{"dataset": "larger renderings of crowded toy scenes", "image_size": 48, "encoder_activation": "gelu", "optimizer": "muon", "muon_scale": "match_rms_adamw"}
Rows from block 5 of the encoder of a small masked image model, named by matrix and row number. Rows with one number belong to one neuron. Each number is 200 + 20 x the weight over its row's rms, rounded and kept within 0 to 999. All counts start at 0. After the name is the row's rms in percent of the matrix's.
Before each neuron's rows are labels from the 100 images, of 14848, where the neuron reaches its highest value: "top examples" is what is common among them. Only what is clearly more common there than usual is listed. The data: larger renderings of crowded toy scenes.
# fc1: MLP up (encoder.blocks.5.mlp.fc1.weight, 1280x320), inputs 240-319
# fc2: MLP down (encoder.blocks.5.mlp.fc2.weight, 320x1280, transposed), outputs 240-319

top examples: light from behind the scene
fc1.181,049,244,202,213,204,203,183,211,183,199,189,195,188,170,201,203,169,193,178,218,174,223,213,209,186,180,176,221,169,193,209,197,196,183,178,199,196,185,248,174,206,200,175,185,195,182,220,164,203,142,198,201,234,188,224,188,178,196,190,195,218,203,221,196,214,207,191,207,198,185,163,190,202,194,233,153,201,198,215,231,196
fc2.181,055,198,217,185,228,205,169,195,167,205,237,165,220,213,218,227,215,209,212,170,194,173,190,188,195,230,188,164,213,177,179,209,187,237,203,218,176,205,187,221,185,205,226,229,195,213,224,218,196,213,197,189,164,179,204,217,205,192,200,199,184,188,201,211,196,206,215,202,191,202,207,182,164,176,155,221,189,198,236,189,213

top examples: count: six
fc1.448,104,202,214,233,157,198,189,217,165,219,197,191,215,195,185,200,190,197,204,176,186,206,223,163,240,227,227,189,209,188,176,211,192,169,204,201,193,193,192,198,221,204,208,192,182,203,187,236,158,210,189,198,187,211,188,205,205,202,213,222,201,203,218,226,180,199,190,206,166,203,192,201,172,177,231,170,186,166,215,204,244
fc2.448,111,193,200,180,214,201,207,181,242,216,175,171,195,207,216,215,174,213,184,185,237,172,183,200,179,202,176,192,186,247,205,191,193,199,198,181,233,201,204,189,219,192,205,164,211,212,185,188,212,179,239,206,194,190,212,188,191,196,179,196,215,186,145,167,224,229,210,188,195,216,190,184,198,202,181,234,199,229,196,213,187

top examples: count: two
fc1.516,109,215,236,189,220,149,197,215,213,194,204,195,201,185,196,178,224,245,202,210,219,216,199,195,204,235,170,154,194,192,208,181,198,218,197,217,214,185,184,195,211,155,209,190,213,181,169,168,213,216,198,198,210,174,184,210,227,218,220,213,188,218,196,156,216,219,215,227,174,188,241,222,208,212,224,203,170,191,207,211,223
fc2.516,107,212,182,233,197,205,214,190,227,211,183,212,183,207,184,229,190,220,229,183,186,196,210,214,205,159,165,181,196,176,175,230,205,201,211,222,170,189,195,192,220,217,206,187,205,203,187,217,165,176,191,179,205,201,200,218,193,207,175,203,225,210,232,202,160,202,163,168,231,226,191,188,186,236,182,197,186,139,208,191,197

top examples: light from behind the camera
fc1.56,094,226,216,169,205,218,180,228,197,192,215,213,202,183,203,214,196,210,210,197,234,199,186,201,246,198,203,238,231,211,184,209,190,227,197,221,180,208,214,173,187,222,201,216,221,214,196,189,233,195,228,237,222,200,214,200,197,176,180,165,188,237,179,172,181,157,195,171,219,164,226,220,191,240,192,206,185,193,231,186,176
fc2.56,089,188,201,195,180,214,222,219,203,175,198,185,205,193,178,206,171,173,218,199,187,215,202,212,181,188,206,178,212,221,200,181,205,184,196,204,183,209,185,196,207,185,205,222,209,205,198,200,184,200,197,172,228,162,183,196,198,181,214,205,194,206,173,222,168,167,169,220,180,199,227,214,199,233,219,205,217,212,216,219,253

top examples: light from the right
fc1.573,103,229,200,177,180,166,226,207,164,203,197,187,201,220,213,196,219,185,186,230,179,198,190,171,182,203,235,182,185,196,182,194,200,170,249,176,183,151,221,191,209,194,172,212,210,176,200,184,220,215,183,197,208,222,218,204,175,195,226,176,209,160,197,198,197,200,216,203,170,194,194,165,217,195,190,220,181,189,173,222,201
fc2.573,098,189,210,216,230,231,216,207,229,182,228,214,218,208,188,178,225,208,220,212,220,199,184,175,204,159,202,197,203,237,197,234,192,207,168,189,189,205,233,202,183,215,207,227,180,166,175,204,223,181,217,227,220,203,183,169,188,198,199,179,198,242,144,183,181,182,215,234,190,195,230,197,142,204,190,180,202,213,215,191,213

top examples: hammer; ladder
fc1.632,151,212,203,211,211,196,186,220,218,179,216,217,195,200,174,206,198,236,244,197,191,194,182,245,156,208,209,211,200,192,206,181,213,218,228,227,215,223,177,234,198,190,197,199,234,214,213,197,225,193,179,197,195,170,216,222,184,198,199,176,201,223,196,193,207,190,217,196,215,187,206,220,162,218,166,210,151,168,187,226,190
fc2.632,148,201,210,193,208,195,229,212,198,217,182,218,194,187,216,214,206,197,193,173,203,237,204,208,203,189,188,206,212,191,202,201,183,207,195,191,218,217,201,187,175,171,211,201,233,222,170,208,168,228,200,207,214,202,204,194,202,172,194,180,179,204,196,211,208,188,216,227,208,191,221,228,215,170,200,185,193,216,189,191,215

top examples: light from behind the camera; umbrella
fc1.425,130,176,211,218,233,225,182,200,192,193,189,194,196,221,185,198,217,194,244,211,172,179,185,188,163,195,220,193,190,202,226,231,247,217,186,233,173,216,201,217,221,199,171,179,195,190,225,198,195,189,189,175,204,197,199,229,186,218,224,230,194,215,200,223,202,198,187,215,178,167,181,182,173,216,179,204,208,169,219,200,215
fc2.425,125,217,194,230,189,232,213,183,200,197,218,199,207,182,181,153,239,191,204,203,174,191,211,188,208,216,194,197,193,209,196,197,200,217,185,203,190,195,212,195,203,221,215,199,197,188,204,212,199,209,185,178,164,230,200,207,195,211,239,209,194,175,214,188,192,196,218,201,224,219,220,179,220,164,182,216,212,188,211,193,197

top examples: light from behind the scene
fc1.107,138,222,177,220,204,188,178,185,190,179,255,214,231,198,177,200,183,228,188,204,195,198,205,185,196,220,210,214,213,224,191,181,214,210,241,211,187,202,219,210,201,203,186,207,218,208,231,187,205,218,193,189,183,202,187,196,183,173,212,151,201,214,175,191,198,209,170,201,217,189,212,189,185,185,179,166,209,185,188,161,180
fc2.107,118,205,219,182,196,181,214,226,215,269,224,200,203,220,198,190,214,206,220,203,203,200,167,214,201,175,220,192,198,209,191,237,229,178,181,221,229,195,196,226,224,169,213,205,196,205,232,198,182,199,190,177,158,171,184,177,224,180,237,194,190,191,218,195,218,207,213,194,172,205,191,241,160,211,225,217,183,208,217,188,201

top examples: light from behind the scene
fc1.427,097,168,213,216,225,242,209,183,191,204,195,188,202,230,192,179,215,197,235,224,199,204,214,174,217,200,213,226,160,196,227,214,186,201,213,186,211,207,186,216,186,186,222,208,207,202,225,218,218,205,210,172,204,169,203,181,199,200,195,214,212,196,164,215,189,204,141,181,218,201,202,190,170,194,138,181,192,192,197,194,190
fc2.427,102,212,194,214,176,186,208,222,176,218,203,184,190,165,213,213,177,177,182,164,223,197,184,214,163,211,216,211,219,208,193,203,233,208,159,200,165,170,199,229,218,219,182,186,209,193,158,190,206,226,146,225,167,200,190,212,200,214,197,197,213,236,183,200,227,236,202,203,200,207,209,238,210,202,246,212,192,203,220,194,220

top examples: its colour: blue
fc1.442,115,224,228,205,160,237,197,221,186,181,201,184,203,208,195,217,207,178,219,171,214,237,232,190,210,209,239,235,188,192,213,195,170,203,205,199,206,198,220,184,184,203,206,188,182,226,227,208,216,215,213,183,195,178,218,231,215,194,217,202,199,149,193,235,175,176,204,188,201,191,190,223,195,228,261,206,210,187,213,209,174
fc2.442,107,190,181,199,232,203,198,195,197,177,176,228,192,175,235,185,204,198,185,205,213,187,167,216,159,177,147,208,225,227,199,214,219,221,239,215,214,200,213,241,217,230,201,150,208,194,218,175,196,211,207,225,192,166,211,196,194,220,163,193,227,251,197,185,198,185,203,212,184,218,225,166,179,213,214,187,213,174,211,209,181

top examples: light from the left
fc1.518,077,162,218,196,170,190,194,203,164,184,198,195,229,206,179,199,231,161,227,201,208,182,198,200,218,181,217,230,211,200,197,199,213,180,214,227,178,200,194,208,205,210,185,234,196,199,227,197,189,175,197,166,219,224,219,194,188,219,210,197,227,189,196,188,213,186,186,196,218,238,192,184,196,231,168,204,184,188,191,181,178
fc2.518,087,233,191,193,197,220,222,170,190,226,209,209,230,221,195,184,168,241,190,181,207,195,217,172,195,208,202,205,210,195,196,220,196,193,154,186,187,223,209,207,208,223,202,209,222,206,162,194,174,204,187,233,219,190,211,199,181,209,209,183,189,200,218,217,198,219,197,224,214,223,207,181,183,161,215,200,187,171,204,161,215

top examples: light from the left
fc1.564,153,185,194,185,173,182,204,196,208,205,182,206,204,199,207,187,169,215,239,233,198,243,212,199,180,194,188,225,184,185,195,224,225,208,210,195,192,219,196,183,192,188,194,227,201,205,194,228,195,182,213,157,165,209,208,218,215,192,225,181,188,171,230,219,223,215,208,189,199,217,201,205,213,172,187,203,205,197,216,196,156
fc2.564,156,208,217,205,220,179,216,202,218,212,208,219,217,213,195,200,183,186,206,176,205,206,202,174,200,198,235,198,170,212,197,217,142,201,186,173,219,248,179,209,203,191,218,193,218,211,182,241,200,216,215,235,214,229,192,200,165,195,219,190,210,224,236,215,226,188,234,255,203,227,191,213,225,147,196,205,198,204,204,181,197

top examples: light from behind the camera; count: two
fc1.170,075,219,180,202,209,212,175,182,207,221,221,206,207,199,206,215,190,228,188,216,225,214,176,210,227,190,209,207,179,193,188,193,223,215,200,179,192,202,181,202,206,219,178,191,194,167,196,219,190,222,182,176,228,229,205,211,217,221,198,215,170,187,153,236,185,210,228,225,230,186,193,169,214,196,201,205,209,198,177,218,196
fc2.170,079,218,220,171,222,199,192,189,167,201,209,233,202,213,198,199,192,213,199,176,179,211,194,200,190,173,204,219,165,177,228,194,195,185,217,172,162,197,230,225,214,172,208,217,203,215,187,150,186,209,235,196,207,207,208,217,201,176,190,203,191,194,215,193,219,191,189,198,159,205,152,170,175,232,219,192,206,220,233,193,189

top examples: light from behind the scene
fc1.182,135,194,196,189,184,170,161,210,191,213,185,193,205,194,166,211,206,232,201,223,167,196,186,204,186,198,206,194,189,228,180,199,227,214,231,158,202,197,213,168,216,186,209,205,180,238,203,184,199,210,202,161,236,195,211,190,197,178,200,202,186,181,227,205,190,194,207,187,188,208,194,217,206,214,197,245,235,159,192,214,188
fc2.182,128,187,186,199,222,180,194,200,172,193,224,183,185,181,193,224,226,210,213,193,223,176,180,205,225,232,218,210,189,197,179,176,187,223,228,183,245,160,211,208,233,180,222,189,187,209,201,181,227,203,198,238,189,158,180,177,205,227,207,208,232,220,193,189,215,227,218,199,198,198,182,177,203,188,213,183,171,176,195,201,243

top examples: light from behind the camera
fc1.760,111,191,230,187,194,176,217,194,222,202,235,219,182,183,182,247,181,221,199,191,186,200,181,193,209,184,237,205,210,195,218,216,222,191,185,218,183,184,194,171,195,192,183,209,167,172,213,202,194,212,204,202,182,189,208,205,225,181,185,199,183,206,171,233,198,192,219,218,176,193,196,174,164,158,220,204,184,172,188,226,212
fc2.760,111,215,193,212,189,199,221,198,188,169,196,187,173,207,182,161,202,188,173,200,186,217,175,226,204,182,182,188,234,230,230,219,202,210,173,190,174,183,212,214,175,233,195,204,202,206,187,205,216,189,194,192,200,186,171,224,202,177,180,193,175,231,224,197,177,186,209,206,193,207,199,167,183,192,210,182,202,201,195,181,195

top examples: light from behind the scene
fc1.145,078,161,237,225,208,194,184,206,204,219,190,221,190,210,220,209,204,191,204,197,224,237,247,196,204,186,182,159,204,214,212,203,207,204,176,173,224,216,204,216,180,206,203,209,165,162,209,197,171,230,172,226,202,157,195,232,205,216,221,224,189,210,214,192,191,225,213,204,202,200,172,206,212,195,151,231,196,195,225,194,182
fc2.145,087,243,194,175,194,217,190,181,195,198,193,169,198,148,206,218,196,201,232,181,195,192,153,202,187,209,215,192,228,193,190,195,244,175,234,200,195,201,218,211,210,178,175,182,185,207,203,199,181,180,214,187,254,192,212,214,213,212,179,172,203,203,180,223,187,180,220,213,232,204,207,181,190,189,207,208,190,197,176,215,214

top examples: count: two
fc1.66,107,203,171,204,195,186,214,205,188,177,199,165,186,187,176,193,196,194,209,216,230,221,226,149,212,184,223,185,206,191,217,219,203,185,195,209,216,193,188,190,233,170,232,192,218,179,177,192,193,190,156,187,242,216,176,194,162,215,210,170,187,196,198,193,205,202,210,201,223,219,190,176,209,246,175,214,177,176,222,220,219
fc2.66,115,206,216,185,197,181,195,157,210,210,237,189,189,214,193,183,160,202,193,195,158,219,190,193,172,224,218,213,208,257,248,193,194,174,178,240,189,214,221,208,173,195,216,207,202,219,205,186,165,197,210,218,192,149,190,180,231,192,224,184,178,208,201,197,219,163,170,198,178,194,199,177,232,217,187,215,217,235,184,190,185

top examples: light from behind the scene
fc1.616,083,244,199,204,207,206,219,189,190,216,191,182,232,166,206,161,211,194,205,183,170,208,208,229,176,203,188,159,213,220,177,235,197,217,195,199,196,183,241,216,226,174,195,211,179,205,189,173,187,162,153,206,218,197,200,205,206,214,222,208,190,195,200,199,207,209,168,193,198,174,201,194,211,181,217,177,189,206,212,221,193
fc2.616,091,181,207,212,198,226,198,198,153,186,167,197,207,205,201,222,198,203,194,211,191,233,197,211,207,199,170,205,227,184,204,200,187,208,227,187,188,168,180,202,177,196,179,220,211,189,189,177,217,201,246,198,219,197,215,202,211,233,204,228,188,195,183,209,203,230,216,196,198,218,204,148,164,202,193,222,216,226,190,216,226

top examples: teal object
fc1.651,168,192,245,188,180,200,194,189,194,218,203,188,202,194,200,197,186,174,151,177,227,200,197,164,195,207,234,198,197,214,221,209,211,212,188,230,206,206,208,228,216,186,202,213,219,171,222,199,202,218,198,237,183,207,229,215,176,198,205,198,206,134,195,210,196,197,204,164,227,165,236,189,198,213,190,228,235,189,158,237,191
fc2.651,145,167,212,203,188,178,245,209,216,218,197,199,190,245,199,216,192,215,167,215,183,178,156,193,167,225,194,173,205,211,205,180,250,225,214,226,206,218,204,217,183,211,227,181,182,192,202,204,232,235,193,199,231,207,207,241,219,186,211,185,210,207,177,208,182,186,236,186,205,176,233,212,193,187,212,197,225,171,198,199,182

top examples: light from behind the camera
fc1.138,084,185,181,210,219,237,191,216,207,246,185,190,202,203,195,187,230,219,176,211,211,195,223,205,201,167,207,200,190,176,181,195,190,207,163,212,171,200,193,193,201,213,211,234,213,210,164,214,216,200,179,196,205,172,230,208,220,225,200,155,210,198,210,206,217,201,195,205,204,196,185,202,228,184,203,203,209,155,216,185,194
fc2.138,097,211,172,198,178,164,196,200,240,156,190,202,198,220,184,160,245,193,197,212,174,187,194,219,222,218,198,202,168,225,199,222,197,223,212,160,208,210,216,155,187,177,171,224,160,187,213,216,165,180,218,215,216,218,195,188,206,169,189,199,192,181,183,215,222,191,188,168,201,211,204,225,179,180,190,195,175,190,204,213,186

top examples: light from the right
fc1.230,049,200,192,200,230,200,163,214,241,197,214,214,236,198,181,177,178,247,207,236,229,218,231,182,182,222,209,201,214,230,207,188,200,194,210,178,217,219,184,200,209,195,217,188,200,189,200,214,196,183,224,207,222,217,216,173,193,167,236,201,190,194,181,205,223,216,183,203,188,223,222,205,184,179,219,208,202,175,260,222,177
fc2.230,049,214,210,207,193,209,223,178,173,211,193,204,203,214,215,192,213,206,192,183,196,161,202,200,205,209,207,184,155,171,156,203,176,189,186,190,188,194,228,202,188,207,197,186,199,209,195,194,198,202,181,200,169,210,216,236,195,244,197,212,198,182,187,191,188,205,200,201,221,206,199,170,215,180,189,220,213,190,184,174,225

top examples: black object; its colour: black
fc1.197,119,212,195,248,202,200,189,204,158,172,204,222,193,185,188,172,222,213,211,183,200,192,229,224,197,192,165,169,181,201,196,213,225,195,205,209,215,209,208,205,248,219,199,218,189,172,213,192,185,200,178,211,205,170,221,143,226,164,217,183,238,195,188,202,198,170,230,207,211,244,229,168,182,184,225,182,207,189,210,194,173
fc2.197,113,195,219,163,204,179,206,201,174,201,229,193,212,245,179,190,198,193,204,184,215,183,190,188,204,239,231,218,207,212,173,203,175,209,189,186,193,196,198,169,169,195,207,221,203,194,207,186,188,192,193,195,191,202,193,214,181,191,180,188,198,160,207,192,192,186,197,209,202,182,251,201,155,223,161,179,184,198,148,194,202

top examples: hammer
fc1.221,151,221,220,174,216,214,193,175,196,217,221,226,168,220,193,219,228,189,184,172,175,147,225,175,192,214,216,212,207,219,214,174,175,187,232,225,217,212,197,189,260,179,212,190,159,188,200,223,185,200,189,215,212,207,180,169,245,168,184,203,191,188,209,186,196,179,238,207,177,220,210,196,207,179,193,175,202,186,204,214,194
fc2.221,131,199,212,198,161,205,236,234,205,211,221,192,216,153,193,192,207,185,163,177,182,235,226,242,213,186,194,218,219,215,205,219,221,211,192,223,200,176,241,191,192,177,201,177,206,209,210,183,223,214,179,203,199,156,191,209,242,223,179,232,225,172,235,182,197,189,182,187,195,193,182,155,216,216,248,211,187,210,170,195,203

top examples: count: three
fc1.95,117,180,213,179,195,233,198,209,192,163,198,218,231,188,190,212,182,240,213,204,214,227,202,191,195,222,234,198,238,227,209,182,233,172,188,161,217,214,188,216,195,234,188,248,203,209,207,180,192,193,213,198,228,194,207,217,204,188,228,189,186,219,185,201,181,172,213,208,199,205,219,193,193,219,198,238,157,180,145,195,190
fc2.95,126,189,211,215,209,185,189,191,193,216,191,188,194,246,196,169,216,179,169,221,167,215,212,205,184,200,173,197,198,184,178,185,179,183,227,198,214,191,218,196,207,176,209,238,176,199,228,195,194,208,225,175,193,186,189,200,213,203,201,205,228,150,221,196,175,200,213,209,214,194,193,199,210,218,193,186,189,198,202,172,190

top examples: light from behind the scene
fc1.297,039,175,187,214,218,194,199,188,187,198,202,218,201,204,191,183,196,176,185,159,185,199,205,191,233,184,229,218,174,220,204,158,188,220,175,195,236,181,221,173,224,186,188,252,165,207,216,207,200,214,196,174,216,158,210,209,238,215,195,223,200,166,203,212,181,200,219,170,201,213,192,151,192,205,219,185,198,211,185,181,170
fc2.297,047,228,193,198,186,196,199,210,184,231,186,179,151,178,195,209,198,209,196,236,200,184,196,206,176,235,206,187,198,193,175,258,214,192,203,239,155,224,210,192,175,228,212,159,206,195,165,199,207,128,176,214,176,232,189,204,188,178,214,167,205,224,207,218,222,198,183,234,189,199,205,221,168,196,190,196,209,194,215,230,212

top examples: light from behind the camera; barrel; largest object: barrel
fc1.506,134,190,250,193,179,206,200,227,179,203,212,219,200,210,200,203,188,252,211,224,230,206,192,167,220,174,183,198,226,201,209,184,225,239,207,207,200,176,195,186,191,223,196,230,199,195,163,185,231,181,235,188,194,213,187,178,212,205,201,203,183,214,183,210,232,177,175,195,190,173,220,172,206,210,218,209,182,177,164,231,209
fc2.506,131,184,190,178,212,199,205,199,230,175,182,195,213,212,220,194,171,207,203,191,183,169,220,176,197,235,195,202,173,240,209,189,191,159,200,189,193,227,170,227,195,178,205,187,206,213,173,217,176,211,203,171,200,194,209,166,197,214,179,170,213,182,219,209,180,234,193,215,201,195,189,248,208,192,198,200,192,207,198,191,269

top examples: count: two
fc1.342,063,193,163,222,225,206,234,213,177,221,210,197,199,226,209,223,181,209,186,200,184,200,211,205,187,197,255,194,209,184,212,222,158,229,210,217,170,184,205,225,211,211,201,209,202,210,169,199,183,239,169,179,210,212,202,176,215,192,201,201,221,200,232,195,161,153,188,200,198,221,218,193,210,210,211,232,191,219,211,184,214
fc2.342,071,223,197,189,196,228,169,170,212,171,170,192,183,186,228,178,245,174,220,178,191,219,240,199,244,176,205,179,188,253,163,174,234,182,190,180,218,209,181,191,189,183,184,222,180,197,245,192,188,170,193,189,180,215,150,200,170,206,203,195,222,186,171,206,208,225,194,206,200,201,198,207,177,191,179,162,222,194,200,229,181